config = dict(
    model='waveform autoencoder',
    dataset='simulated modem signals in the audio band',
    train_examples=78125,
    input='waveform_16khz',
    bottleneck='plain',
    encoder_arch='quartznet',
    encoder_norm='batchnorm',
    encoder_activation='gelu',
    encoder_depths=[4, 4, 4, 4],
    encoder_kernel_size=17,
    encoder_wave_channels=96,
    encoder_wave_strides=[5, 2, 2, 2, 2, 2],
    encoder_widths=[192, 288, 432, 640],
    loss='l1',
    latent_channels=32,
    decoder_norm='groupnorm',
    decoder_activation='relu',
    decoder_weight_standardization=False,
    decoder_widths=[16, 32, 64, 128, 128, 128],
    decoder_blocks_per_level=2,
    decoder_block='plain',
    decoder_attention=False,
    decoder_upsampling='transposed_conv',
    init='lecun_normal',
    residual_init='zero_last',
    optimizer='normuon',
    muon_scale='match_rms_adamw',
    lr=0.0063,
    momentum=0.95,
    nesterov=True,
    orthogonalizer='newton_schulz_5',
    adamw_lr_other_params=0.0014,
    steps=3000,
    batch_size=256,
    epochs=9.8,
    lr_schedule='cosine',
    final_lr_fraction=0,
    warmup_steps=600,
    weight_decay=0.1,
    adamw_weight_decay_other_params=0,
)
Rows from block 11 of the encoder, named by matrix and row number. Rows with one number belong to one channel. Each number is 500 + 40 x the weight over its row's rms, rounded and kept within 0 to 999. All counts start at 0. Numbers have three digits each. After the name is the row's rms in percent of the matrix's.
# convs1: first pointwise conv (encoder.blocks.11.convs.1.weight, 432x432x1), inputs 360-431
# convs3: second pointwise conv (encoder.blocks.11.convs.3.weight, 432x432x1, transposed), outputs 360-431
convs1.140 096:531505520494536475488552494484476517537484515476465480503504459498594492534523484526434530531519554559545498569510542518538475547501509499488412510467498484596434563432469473454566544439538449458480534525464484490465
convs1.141 104:504601518507518528583492513479476533564573503501530549505531528496446519547514503504492548519535530529597476524497465503461460516482549467558507505565452490472512590465526481535571531517597501527445498460516515531486
convs1.142 101:492535465558526511474545531517428495541473533529529528530481501511559410527465548519521581482522527505485424446416469499475517502454551476493504451572466465460504483549462479469542477561451522498497426458431444488508
convs1.143 103:434518517484518532534463468531429570530490481523480487490488517499532569509498460508510510469489503518471594492505533467472508557561491485508546468517469453551533501518461520382471475577523476504565498524502486552501
convs1.144 098:527489526528449508598508463544530537510527502511466456495509465526486507483488429522469482478541496499469477510571444539490497547467437551471528472448495483567476501534431433457502483495515529540434546444511442550511
convs1.145 100:503576452458447534536600586435467463523532428475519519522547524517532471463447481530571489525477496499515526501504440447530503450549430501479497490451511499454496526449468482568517450507452496511505505476519551505477
convs1.146 105:531536527484518459443461500487480364492524518528490450545485485533484586502494548504568547468506541429471457543511565503501477597479580552644532516534536523409417541481531513487460453485502480447474456495493476500518
convs1.147 102:522577519476457517506448569481505447460485492480523517468542503526438425445523515539520513512573555523499503504515508466553496495558510534465489566430569498482495510473510484499545498549527421491519446515501469516512
convs1.148 100:516498448523487444478482511524525483551502500528495538496453554541466451505471427476517540446479571456531467478525538541552525492545517584588485562490503496466502479505519527447475500550478528545521464507471494477430
convs1.149 100:519438518463553561493613472455531544474557471539550488446521548452469474477543536383524531475528485518508536489536502465541519474464471529504494560477530467467505526520531512539551541453545463497557512534521461548495
convs1.150 099:432503567449535449516529475449549514488518558546474491465494467566500545504526480524543434480471495519472583493529522541561516537500420523450478463476474486426498532492594434491469476543560515467517521503436528484526
convs1.151 099:516490484504525517494546402555532515598529474465562456453508507500435577500473490516482447568474514499536490566516505517522666509548480634469560442540563508536513527526446437417499562499488492456471580470444549515543
convs1.152 101:496501516484454537501542512520485494612478420452524490529492522511499587519479594465505481489526457480547473520437547510462290507549532418550440504459473461414500533501521452564532552518455441461500476362478543492521
convs1.153 098:562486447473564462516517477456486542481467487453464470532501520526453485481537502507469493469508527489529505545519566529461513473545443554572464472437521486568487476518543482531506527522469516482462496473472501518454
convs1.154 095:485525504496494589549463477455538538499517513526431505535486500438500491462455530506510523502512510475451516512503546492448459612542455510507532443491483516459544481460519545542478472567494501525583430570506570504473
convs1.155 100:449542469536472493526460578506498476501473448531487559533462580465475525493492402534456577502498491473487460470475444497487495452479472445448519525534553519560468510498585534440498518515525519625485424474494562479467
convs1.156 105:595498481539457497510487487508515577553582529487450456495391449535533568439524503549527533449516487460506484437537530559480424487507470558441573572489546477536534441495525487524478465488505473501517489485553516442568
convs1.157 094:497518576504531511480488522453465490461492462509455473476528543485530420552567517499449506536559559499542528501523461541491474464514502431478493576503511563514494504479524526537550553505551580461526540482470499545522
convs1.158 099:463555493490483514510505533520459506425507450460448493494452477494534469479470494543475472474496486471450516524444519484542504558500584591511517504513437489461455557478530493513536485535512477418526472463458544510539
convs1.159 096:542515523498490519530453455549503506497450433480508540490530495516460476509512508468429522527488465515542476490526476481553550458509536451521481478477524497477505476593463513534458502534431578539589492418508550490448
convs1.160 101:501481532574568467495529486495521505493509500591562480480430504469495476403495466519542479508441469498502516474420564499479508477497539485468479545492516499563438515544578513503527486507495489480425472554464510450514
convs1.161 105:531466492472528541465512446459507456455463533481472451538434447460480467484502492455537453506468470464531494469480529480495504507432537579482440472440476492570535499498545483539472491475386472542460519494504531409453
convs1.162 095:530539478518500554497547553502562528495539486438467475492531445483516500544562522632485483505501566497500472478468467552540435492481462515505448525528472496520513490495595505572570434556504495555419457499482521489488
convs1.163 104:455527563541474531486534519474459528511494511527511551455485532443566533535554481523486379443510505529565615505531510450519542530525479455549478407511465524500510498507435472487510508503473524525477482513454499563557
convs1.164 102:449510516466477483505534537506526523504462520460493472520510511510467486519565505461417507545494582465482530520483504552538480485464518493453520389523471447444463493537467493495515490494440486511464474631454528542505
convs1.165 102:487526437502518493493432499500538493464402534481547445399454563516436500431588490466493451533476543439579505561479531427492532498512528553564535462591445483508517559524483492529521447506511615524447451485501473462546
convs1.166 106:503467482559514503495524572547516490452449536524461474501485464498524505541531491437466484539517571451598499571547540513486482469490473411473476493490483518493497532447492485459487539382505599580449503495521444510515
convs1.167 101:474472489434587461479542493435525440551572491557527467525532467483518480502488527540526486420399488482467608470494535566607471461521552486510495569439491517448600493469489515538498575498505471478469479483558559498500
convs1.168 096:506518482529515490511490576532503531479530522469488529479452496458494476555559524510598475456510518519431436495469509464519440526501479591513506488487535478581513574509466544510513552562494493580468480501530499483548
convs1.169 101:489482560500485451545492543512558525444403540440413563483524530510488494480482497524534493472490549495533494487457459515487520559500556523499457488566431500532531556528454517468568520580537485532478465504506551531569
convs1.170 095:510497495512500521531533526505514478527578500546496498454452521568473550520525498475566448573475537523538598453515517528513418486387533510458465477530489494508496506507472593504480482529529496524495486532473502497480
convs1.171 101:521550511481547515573507503451521585497522404447505499460501520551485512504482541492510475544446518577533474432497494440510494492489494468471480500481450485533519540541479520580566453537529594535492444493445538542445
convs1.172 103:485494412539474475505429509484531546483536476537519540478497531478428467548474424494529478520525468540507562506535462442529502574455523529520479490566492506535487526524428499512495453494505453503495534429495521431532
convs1.173 090:558539485564506484508515508518480558449497455477487496544521549559504483550516532515463566471454519495468527479461527576514520454444452530506542558473541439501511429550493469495445533496505508540528499519422578541458
convs1.174 108:548427526477416500526451435476467489507478477530464507504457487533486486455510584468478523510387493477469421478470436524569496447551530526440639536555554420515474521460525454490531469493524426464480474465485357461483
convs1.175 098:501497496441499471486554483484543519515510547494477493513506492487507543502476436451475478513466510472484541487522438503525442488515505499489571540557464539485522529486534512524527549524427558432427532484546527472544
convs1.176 102:535535476560481478483453453446455502565486541460545560417543508516509517508521489518505577415534457486419518473507475476494508533521548515490515464479419509568564455437526456510488570474500518590507501526496496523532
convs1.177 098:439499465547503483470453597545472526520500490514517489544458527501607531477534528491484534494490467481547607513431518488492489493486543560473498420531502497409475550505517464502484510473456497446517462489460481433510
convs1.178 100:558513504505551506467436425508536477480561470470493469451493492461475524518523563423501485514503512519521521474445487501484578577459568495515428473524505507490417557499479458528592530576517564469486487462539440472506
convs1.179 100:562499523571518519540541502492449631560533495509519514535452518465508477495519519476568545471547446529525484513515534530464563461482501483495495503503532447474499513521507509456510547507498547421461567570507595518537
convs1.180 103:416531468531495406544514501528547500502455570492496493498492462548487476534555517513469469513450482479573557488473483419576468528487564516474496453455504443467488500520523501551486523552493465528446585482414550545535
convs1.181 098:375481479412458447525424502542475460492484473481505500479484468499592523542565502527498536539490448456529509526516465533496429512498432565514499518492500540541490498440518466485517486464560478485527501445527495518486
convs1.182 099:474562556462446592517492522412533470462550499492472468477574549517488521553487470488486470565479552489540546525546466521540442501528485458468458552508486507544494539484493526481524469492555487487548462514409484456461
convs1.183 104:556535488455460381544538493488480455549575526536465449524487534546521507447490533456420459511491494505517445501489500498407547487469437478588495504563505530519445542432446484478492539497551436535465554533527539480479
convs1.184 101:508519494348485507496502482407474522559563482471539487474442446526515502538494474461505454527524550466456472494519528471487487566482526542588459479476505532497558544488413497515477511498509483507458464420527516495490
convs1.185 105:483550488488516505600519582520503549482462549507478555429485505495483528513430527530506434476529507588478439527512445487494489487457505525502524508491479475461459468445485504547433440486452496395513556461463454487474
convs1.186 091:446568507475437519529481537467548544530544493529506524486517444439458528452506430463489465519481499516506496513495522494473523479496496573467462475592561444474503562548525487486462573468523549484508458481422396524541
convs1.187 103:452477473511501485568499474434543519460468553509473476523473534455488477497467496526511533439482439482496517451436510464501498509491522527482539485528502508583528499445500499483531495471478583550468502511430522393447
convs1.188 099:545505415452496533477523592466457474531495545474495499518539451525594567484483541482500388537550501540500521493465493537475544485472479470491416473530483510478459415496529533516507547517547492512517539531461439477500
convs1.189 100:533527522551522490524429479447526389538471498536496445446539533510520477563442488543464514580508509532535417482564489415478485556522502486519497451541508537505499508505517439501527493576501533476606379490507445418498
convs1.190 104:484528536474592451520529413498542489522523500534476465410548549518462546522502494535560461448589504533495703478508515555495480494468479460524464506524519482501504572538517568451448517506519490502501478501508466741507
convs1.191 099:458524563562505441460460499432519496550469554509526488515498420521533528508530451475590554508458538419485538498505594505511513508584508530558450490474469493517440538492522486496503429525492472513546514451499462438537
convs1.192 102:546507444531531512502540553544460502458562411497507482457513533535499494437477444525492469519462489448477453476459527457539468512488455503520451476472585554493523536595513482510533484523501513490579551528459481523537
convs1.193 098:488496521499531448442515600465518572543492530497429515492507539546491514582476538616457447571493494534453469500477521501521546468504570526495467414500498520489498493541490498499503465592479514465482457554487555500530
convs1.194 098:497654590473536514498480498499499495522444561519517493506503515526475489458514602519513551506504565524536516573549494499443500536458498444539481525501492443488521567438469480514555524528484498486504505496480561501485
convs1.195 105:491480527486533481527433465465554482545429534525525485466527483534555558536430469483501440526488499472470486494468504443440533484507461527482474523517448453541466505431528484469506426504482543516472477584562512493500
convs1.196 100:471519554458465454447495534499484532586508551457564549510527440548471433582517546532551443525510467483534520516479599500540470482534437404523520484440459481440477517513408537564529465429551502474508492522522487513462
convs1.197 099:471447522524456505515516498459507489444434434499445555536557419437531492440545517494421510556482544558500484424474479443551438458515496454499442472544523488486595457528493562475484463469533544554517477490502518503470
convs1.198 103:505515449489477465512444444552473483460470530542484553493490488537537561450428480399472544539386541467466623488525541521528488522509502481496485475524474518507477473483503439546482503534500456481487555491503557417492
convs1.199 093:545548477485474502460448512489465468499500539551521520508453575552506560522474436484516487430526511509489574545542473531563501542547447511502466518562510581536504477457550462513507547526524520513542537548490499536548
convs1.200 098:470527489487462469517450503463449453503502492440505581505488553492495479408537410475474491502482486475491496432459480515543520474507498499459490532525447528468492515459503460503508556446504501494475491513509457499577
convs1.201 103:500461405523517503508440477505452587519501483497520513494537535486514564534491472498473445475517465478481650491444505588484492550515542520503488530493506494558513471474473518543556490499531545515509476510536447507510
convs1.202 102:496534510491495529576497495504482497539530443512510480521507543465596477451515425499454510478514518502525495507478496463552496519443471481476479433426495498558500507493481444542465492405513542476501499565517525424455
convs1.203 092:544532494511486453517422472474536514466506508500469504460496464527492474521495456406563495544464494518484514485483428486541469503358494430493514439463537518546459505513547526501482527485530491499520494505469523489515
convs1.204 093:481540516500520417501510561497603525484487481547527527520500482596486491463500459493576453512519502522439473594516510515447497476458511502476523518480486536457541459512507466512508478589522494538508549507520497499472
convs1.205 103:427532479527487441465505493418496466583488557441515500536534467471471552547484497455533430535566503457448484488478440508531478452453438490498437402479509509527465449469463474554535516535518513489458458510538499501502
convs1.206 097:492532499468519561439577496474470476557536494525506483461546578544540549516529465456535597534532517504543564450446482448441491564518440588513477542492511491421482515495517482585494505459521467536460512433508567481541
convs1.207 099:426539435450497499507540516457457474514442483463534491515510506537490498442484450503503508543498511499528493537502554554564462559514548494584440498480479489415455476448547521463519459565525503489455555506406507479513
convs1.208 104:439519518569505411455474551495478474445492536525524486470537520501422458525467468529499506471468514508527461451441511494509503493514507524533529471519594459502488535491490438497492486524550442540492515478538544575475
convs1.209 098:461490477506462466525493510570526578547527501547510465546466601544524506506499537460469563534469499536523457418435490436452526482409504492485520479520519539454429465497455503525523488522493483459454455549488433633477
convs1.210 105:579540512507488544500522459522441488532436445465466421508483587480540514521545453549556476526515510476544485494446559463443499512504492543483479582496545460454492485506519499444501460473618521495506539541523534463504
convs1.211 103:492485469488489473461463518475501639520530482446475499432580508437487419557557496492488507532473558474520526464532536559507512506549489480478502507530552474497442460519549512506471528508584494544483490554441492537516
convs1.212 097:440490516487544529449510518480532431567496498459473522458482510532469449493515504429469445524492581535516556446482488457534511485464470466464462509515497566499584489554398527524505576548494495512475476458517517489515
convs1.213 107:515512475518507459503524485471477499507524453526515565491483510567532464505556466583471546488454507468441516509528486490528529500499467561554454466483488491484516483478471563571472508474501509438501525494505472528507
convs1.214 097:546558532452554544462500440506554528501483439522490458488502488490372504507476531486498443460528458453546647508548559413550544574490543534473442476481515490539439534397554507530502566476502466332505438536484512448503
convs1.215 089:556588495478461492533500488502447467520551451544500521486490504550518496532470509518471538516491540456501483512471506559594492515503493575471477515539440520464478433525519367499502545455495467543541490479464499540471
convs1.216 103:494503521517557457522434477462540522576519473494535471514487475452558530513473469552521461464466533517441471497459426442448499464494591471552505476557437516458546488417500496586464501473458445500481461507544532534565
convs1.217 098:453549479498514527544496448437471414557473475485469497430513474472448499513504472537480509434574455569468456522535493488482466494492518527545475502566532503494456481471501490534529505571516477545485532537409498515418
convs1.218 100:601495490497401525501516454472467485477574566528506523540484430413505514481482466516461497464502489438448470430547558526526492515539528508412520549451527436524514491539514463468496490544513510492470507453534534540557
convs1.219 102:425514497543466551488467493496530510615548515471463426462466516469506477515469458475494581508463393542437479505495483528535469533507501442485492509528490558512557561518490497486483477512531453535499440520457448476544
convs1.220 107:502564483511467569543540600517555593439619456472528501532563521504501487506524490546512500445538435494504470512469442485537565493452492527481420518475490568514601522546459546581492455514545551554530536516455577455462
convs1.221 099:489475524538544531496531484462547433510510558590475531485431492495415489526554503500466540521523485466531491488540461458564447478547439531465515465489521519588462521492461543521460485436478549492493440487500536558504
convs1.222 103:547511467523520561524467547509470468457450535512518452490482453534477450501473487543477536522538533502526445413442471530419471407447531529477472469448608489490498479524518495545470494464428487555505483427478489559511
convs1.223 098:499520534509457435469483547542463501565489492424486546493547503448573534515454529488468456429457510483446485464524572487472476485527491505477514477571551473504486479590455532508517466457467484471532539554429496600555
convs1.224 100:501508508529504478463499506475572475611496476531507524496531421574537553460483478552413556477509446579499549487501484499533476569530528550500513431495523489461499444460427520497480495477608486555484480402507446492450
convs3.140 097:519457549450467496504497460521499547541451562587477474514546451495524536501440464529534535496457501512531524482518429456473481586478523445526459476534509514532483553439520417468522453500485499458442547431503523450449
convs3.141 094:480438522476450540444535420475455447474501518485508556570553486517537505473435433575541445643473514519548469442537513537474514479485466449552511480470587534438520494452478517510457557448488480529502551517474478548486
convs3.142 099:498498470469442528457446514435489496496555441443499462556526489521488554497441530427476516524453544487588519504504480488469572458504521438427567482502526544512475488481532467480540428509560478458442520584495555419451
convs3.143 106:519486470468448496508527585464445549507549501504537546497438508430538490496508496441490507465508539554488556539504526493540539534492537525502452521554458470457437484491585511522422525518487515432485465491515464559453
convs3.144 099:585478553459466457514520585547504526492496543587459561525532469534567521534574495506527461463482480528520610472441359456504496564496458519516513506517491489578500517428500462519443467541445501524573513467459531519492
convs3.145 106:539497466501521564525436477518491482485567539575542469477536514573573536429556545452477546489520470481416547547510467493491474496546520538494465459504492539525554530488538465500542564483519463486426538528461503518497
convs3.146 093:584453488534480516518538502453512514486450495440512482478507531485520511442490461520479480533497462490542511507486499488572486490514550406487495505540447512525552487494453560500537447524535536494510464548571410520500
convs3.147 105:501465477526522437495570477479480484507483454563464502477548564455456466529508565482494412532471552517538615528510454521458450537507507489537557529512433499460495457543479495521496517388476408506537580563495512506467
convs3.148 106:462518482463572509424478529429438459525411478492481516480415440458531476473562600514500531459532538440461516471476529563434536497496439547463538541454481440521510420460424483505541520478546460503490516593482557432475
convs3.149 110:548454516504479543456472501519449525565511494497469522530522512551419477476519489481490506441444429499563520494497482483492512517547455498529493422504457431568541585542469474445475496516484477494462516482445541457464
convs3.150 091:514500525489541546573499474549434504465537463565560573525508491475510537472564542543519380533520511485438452456505480562528461540476460532479486531436457523419497414472583464510541513525488487462518549454510493561523
convs3.151 093:519508426511532488387543503500480533482492512502506483526526492522507556527434428472521494511453495479481446526473493491547569504457511482460481460552556476491466426505458488505493496507459522467494494504409533434485
convs3.152 090:574544532503493563451510588432456466474561566506531474529500411397550474514459523417483569521406467492484590451376589501466498553602477506543477548508508491498460475487443495548545493468493458446485562480491541470429
convs3.153 094:512466463506593565587545519473429509421527511491445504460518574438567518513501423458481465481462450525421461486462564441452479496442572476464465440468570515526468541511519409502543543526497490558495444465521579502507
convs3.154 100:443516549488488457518484486451502494522490587474481513495492462513547513463546493463454509480466534508529498466463474453422510505478539499523535440508479454500538462422479511442564498413477495465445537457461463510473
convs3.155 104:527536477434534553479561464548491559467402504426451590510534552505474512514537499492547477496500510463545553527415561475520426494533457503470528446537532511427447528563448470506515518506495537404501502477478485516491
convs3.156 105:463507514575446570454476439540524466451478478481429521494507513525522491459489495536500463515485529501510464494505497520482562507440462481446494535519466515502453467470535448503498471535560475497463468543531530467520
convs3.157 092:444462482541629516529524595442528514502467481457491461512469615519534494480443485424488487417462519485477511494426604498422488452543545501472496502447462486508507467457433516594562587479434503480514477523523499454539
convs3.158 100:514546528502484541513474506470498496487513533531448523423490511425497465521482491466482500485404435467446447535522475453512528552449498491518468476522454601528481489507454521455473533512528510397492456557564486481443
convs3.159 100:508503472547405587487505461435622494473504466489577505494517492523467514559538549558526472529543541443473525517468520579500485499476484522438500498528543539435453484490541500434527481511519502531463535487480521513461
convs3.160 088:536557479559532479504518417500454494522467589490519496488522531578472497483517501562531462460506595484500526515519554509495487542515589536570468493458498536487514530561496552437538540511476533517484490596499398476499
convs3.161 096:485515441430569582504574491573491603496482607457524501477476588476526543416530562550466483555506506513492542473488496458522449524479528548517523504479495534468435497480590465502520487502428497482495518510437417496457
convs3.162 080:495503473531506476494527552480487469521450480512483421508525479432439437440515528533523472513462485525471491515565531555490421435504525436544574455489497539450564511488543503470449489483506483489484469463487470512500
convs3.163 107:521527468453491490608448518536472502419434570537465458477471495513498479578459446503474597449483506498506517513509495552512455483545538466462533548518529491487527482486510529495452515495466458562504487500490488461500
convs3.164 098:547495491570496524478518459543483512538500507524480490488460547492482539475450541456513472523546518529507579511459517552474501470461505485467526501505532583464452465483513492488511540464527543467542519475557488545475
convs3.165 104:520442474543510404536525477491470514463470452474473489431564474504491511523486502505513491492470473445510562394455509455515507500472462495557433459523533449450447506438449508525466489509531492451475495473422467500516
convs3.166 106:546460437453521524585438580512556480458390502547511478519599521491500509409510460520527446563397479492539403515495405515543452527529506540528525542464458473499580486505471478519487463523555567404580521538547478542477
convs3.167 107:491539484495457482479449458542491523486440476502474553538511468461482516517503495536518575574529514480494376476494494501470496587564454475453511464465509560430549447429493523412483528477452542476521470466491456455575
convs3.168 101:493454533480490482475458431510548513566507537533394527556509455531506511517436551486473511466552474456572548564467479510546469514505499496610573439518493448511489364523484463486480475473549437524481506585498442543480
convs3.169 105:518522505576536462554497538428530489516470411498537503467534512620480520567466498536490490565516476473473483453499488477494491509458539442503451465496637453509528487601535514508512504510419504450486514538413536470421
convs3.170 097:457567500480435506474443477440521532528522502469469430536529516505458584602518496435515458480472534561458476484467517482442397441470484515470525483526513475451485527514591562501385506458503499551578500571496561451467
convs3.171 108:519493433522478553503579577499478513425526462481554537533569521530490602466470561578520486431545504552433575488409495481471456551504502481470485479535551496488508537523481528454568500533511494510544504463516449398494
convs3.172 107:493493502476501574507504504449509487502441614513527531560470523539523471477487538476572520508549490518488568480499546488504492411543575475420535442456556513476493511492541445560463506502551526499576571492503461496488
convs3.173 088:496487486472536492516463483460517497555460519493554544445502527530479485530548514541563499554575553578523566473514486470467477532530503500543470513498483499505503529506538509513502469509552509424464437483543534418490
convs3.174 112:507497429464457502533557558536506463533515524595484473491504555504573546513530460483524439420488480493528541540468482432413498499511538500451458598467460526436454472481600461481518474485462522575589505563471458530496
convs3.175 104:421494468461485508491519448539522535473556470475489443490517469487482482515583516501526556465536438500463479478492509450474520437535502454467556447482523503519503476543636444510508449553491499508488506512523512475510
convs3.176 099:522493431462552548507551513527530470475538485476506476538542474429503525437516476488462498568499501536515478449501522529472449612547468500464527569466478391540483520575500490547476533512455474500462477415478419487471
convs3.177 104:583446486529586465529424470574506520458465510537466472466504448516564502435500394525515442466455520511460579492557437493518535548460466458421527462447538471528507480483524527452551520511387500561508475496524489541580
convs3.178 094:466530484535411459497559466493526575538479568548457502485464443491470586472483523547520524524457564577472468490563473543493488560506518500580505424507557468520416508483460505505461431483457522505484495456534458436506
convs3.179 108:574429467543483456541515495561489488566430512510537512541522475459535448496483518532560480550508542563530557483540542518472531510519487516482515531532528553478556497500530479553489485487511535525474538552469525528562
convs3.180 107:508532545456474540574476514563463559486514531552469479461521536518466490521539484508512477490478578586488501456474527522498484509537514472537442534566519447502493471510465510523493565538541490497467511488552430497522
convs3.181 096:450514564545490493523451525482495500526435443422550571527559460456484425535427475538556545484559527441451516473524516457533456510512430506555511439493467481472441476491482529559435474519530488474471556532496471491520
convs3.182 093:563532484513438471515491480509417474477462504541456466509432468509563482539445544493455432451383500474539553504468490502478488452424531481521489516501485544559510485506506479428527409502490485470499511497490447405460
convs3.183 108:501534509520520487559501566524498541503526598458548517448554478502528504498517504561451566521478449543472504555481565483405530460443512485469541521521465476540550584493471501507464505484515515439543447565437477471495
convs3.184 110:451482480543517528404481479509507512472555568482572524541559575551523446530511493536494484457558501527491474533541556462557613560506510466537481529547498533519454534447510485500495476522526530423444495514499464549474
convs3.185 090:604528535478468497599431436500496528507569510518529469519501439495470429516482489465561519426466492407495521501505546467490514463522523526518481476488470520502456521512429505495483479513471527487562447587472522468470
convs3.186 090:464475546475451500595504425483498536473552438402519454444474618469474535473583432478545512445478450422505464584473554461540510486505503523565529616454458433508478416516494442534493566493469507492461528458432440511494
convs3.187 108:481504570481483464486581529512539502529615550603509488494551442527459576504493472527505476580465539494484416555522460521433593514536467578452479494454574517463467568564582577526497483556496495482512523533514419471509
convs3.188 094:413545495474527483518507599437474509516533521473462535519531468532441485522498502475480543509517491465472475491506403522509521441480468475495530530507484494539484578560519486489469489491535492499602540516513460428489
convs3.189 102:563513522491539452459489415497446478477441516460491464460402477413433507536465452539499625483459589501459477481471457434470448520422463521510541528557496534478524537422557518494457572489497496546534507449546504490551
convs3.190 104:457517493459487552515526555480502515498549509493470506582497433527493495485466471580553530540442472464560462559477493376474533436571484453524524479550480494528484485578456483487514481527453496531468462496485473535515
convs3.191 106:428534498468454467481499598586527492523524418484536518493537507454475461440532433483474518488480498482492487446514511495484516464462479526446530518513415445455474512546501472429578548470476499392522553468466556478452
convs3.192 104:519483495540544482558462496510484445566491522536443494522503470550580538536492501483505532520551596473538499566511450480593477424470513557563500509542432508566424510537440525525524622515481469484581509552570545527500
convs3.193 098:501512502454485462553494482385499557479484413548459458432439455416434499462535444526513473521508451488575491526508498447473488531540466581510519533487464565547475533537485482472503555526514554461500455588486505504458
convs3.194 078:475499524475497512425501534472512556478492545511538519491540554500486442513564484529522533499514478544570488460483507472478483437474427522484441521406514507527537506540547514572517445438498486525465511449460438495464
convs3.195 111:517503539475575426391441518517483464540464540465521465505516534462420502526468564509520548502423456500464503476397575528420459527460503529504476467479498490474535472467548524484481446480483520426550557505497544539467
convs3.196 106:454467466500533481487515524493474521479486528599415507479548548395495464511423450485524473511537477504461432596470504482511491509458493444440509474480516504581574446535456516483403493521429528497522541473521429458512
convs3.197 087:571500434518488487512567421516521452492572489486467488536463525593483553493541499535437555433407441465475535535501501477486519488521532509554489484471411495480501486533587489499506562563439418531550473471502499568466
convs3.198 093:557452501508562473551499620562511438462502596463541573495461554533438544518458495604574458449558468458524490488497512447510501436495522411528552496456550511521530476505459434538534494535473542485540530483527447508494
convs3.199 090:484509476509480571506478478547544538433456450481382554542569566534464460579526483539505470470472485484499523483498407523493463507421485452504476481467423494541528558449473502518502443516492486500492486526481510537521
convs3.200 098:487468540549522530565396527434471481454558535483540596520535493449541522534455478516530478443533434497525530503551502460546532492468538451483554471470453473439516495507523464542477572458583480551427465514542510533476
convs3.201 108:464495613505499471423580428489498462542477506575454465454368524506564515544493477483535536517557483541557528502513463550527437516489472526442489504548487454540519469520487484476524506447511442468475499475550539491482
convs3.202 101:525427575511467564542446489501523469505438471522497441494516468452412526479492545537471538537541493517481479444536507526551524513461480425587491434477490547508505521484545508510522493525483497506524497494513468482494
convs3.203 090:567458528543445494477424489543469532466476509499551439495533603515516494468465514487446435482466493506442378488461465443541589510517501461487526487557567447466445535463518467492477477560506465454493553497492525554534
convs3.204 096:509439454538520504510591529512566492546507454474560524528492492423538516442470533505497474497460496574526460435463531531451476505510531506522476531488520520449502554529524479494501497432475529512547479526485492521517
convs3.205 096:523467437558494492515461441489509525506504555559535537410541554527550465521505516456496494554503494505431460456467469467523513461509493566444505493508544486499440483453587526489530445487489501542460509504630475561450
convs3.206 092:573454505474535544552566451500479446497485541560489442560532490435507543541519479563462504578487489541507480491442552498543474430470523540511492579518470501496499538462476458545460462498470527526477490508461443467482
convs3.207 111:500447491517490487467522419497501485466539459406533562535557500536495503558462496483584489471509454529483488476512451514511493538463427421500496519445499481479454524470507576489508463530494492498469543446482480553496
convs3.208 107:513479398422518403510513519458472419538508500524516526523464477515491467475475493495455502496525475479551427529517492461605550501473470496481515444472461500507493492473500545615503509485500522424452573501503513552532
convs3.209 100:492450567573468519510558490434494452504470523539462522613501523501468538516498514532484558518537487505424463464540512465458494513470502497512459446499546490534463478484475479527462423482553495561472431533409494534495
convs3.210 104:539523483397448443522503470544458483544520524467562491567514474573429528549457482459476552524514524457527485534474494480460534566508510554486533471521405499617533493515463485520431522552522483499511468449514502460482
convs3.211 100:527441503563401485479561595471445643502459424504517490420470508525490545510444504450515508470491459506538480516490460508492417526509486497554514527500464503490543557514501444465484504504499483562526482434524502530515
convs3.212 093:495588459523471495523472473521462512531571445490459489526534437533523530474481543524479474504526506461535468533468503497563514533491407520506590403507485514548498529428394438508576494517517447543580497490404507525443
convs3.213 117:447444515489520488501494554512494500552510395460592530521469503548563508499537576517483472534530523467479468563553527522444522561494517497493480492515550440487483470510474576524478511488432547461515517482452455515503
convs3.214 106:509551558424462503509519606510528511494505531444465482469504502536513512495518478450468487552513451432486575450522538494512503532461459523537535524425476516493453423534560554555505490480513501474525488502489540470415
convs3.215 089:500479510569431477496482486513461467481473463480449404524499498458542484502522542467341498427518490492496489502508505473528526536528528466546548543534469528511475536476463542549553512533527410506480465464495422500432
convs3.216 111:568595554613522545486484465490531477446497516469469389492611526513472515534581541450478504482526532506518500536522514528551495545533488469431476447466470462509614535446565543440513547504552467553547508551583448517580
convs3.217 101:466447513417470491480511475533497521490498483592458525546487447464505499521527520452554475551510497528546493512415461505438550471537526510457438474456401506523458595528583443565468472425486501493534474508481489549520
convs3.218 104:442545543464443456542510548525480509518522561543489490491518488511519509541481516550489468578454487460505510519466487480476471499534515503507500509552505527514370485517514527555546514470472498481493554496481464526493
convs3.219 099:579546494424457516477474444453509482542554450503489531604513515522547533396467484531493524498535469511485484548501493524428498530571428544532561511463444505483532452438487464531539457456455495503542510518531656495506
convs3.220 119:427519545549483510456590452473596484523494503536446516472437550522508537518515531527495489512523464509512470543540462484514503503493454493494532533513514437494538526510496463478547568474425497455400526455527477541519
convs3.221 095:563546451505459490498565556528494500531558547508534462549561470488485522459521470496533451415519519522548472476476446471511564544542483565510461486531429542481507477529520543474441474526510512472459491481515563539550
convs3.222 109:549509512558507478554531435521529527553469483521481529542546519454456407627447481514469527492544508471494445543475507468502529423520600520520488448545468406440549467505474509489491475586500512522453453501415450487503
convs3.223 100:486480479564472483557480534531538496560633545435487493433581480539510566487529512505536517585437508505431486543504507438493468449471511438428476466511517525425504495437538513482461444497491492455450523482480522517498
convs3.224 100:509510471510527467468446482475485503524516523499525541503497505485521539479497529523516473483408520500570466471512410513446440570427558517458525515568441489471440528499510522540486533495569547432472522470425512468494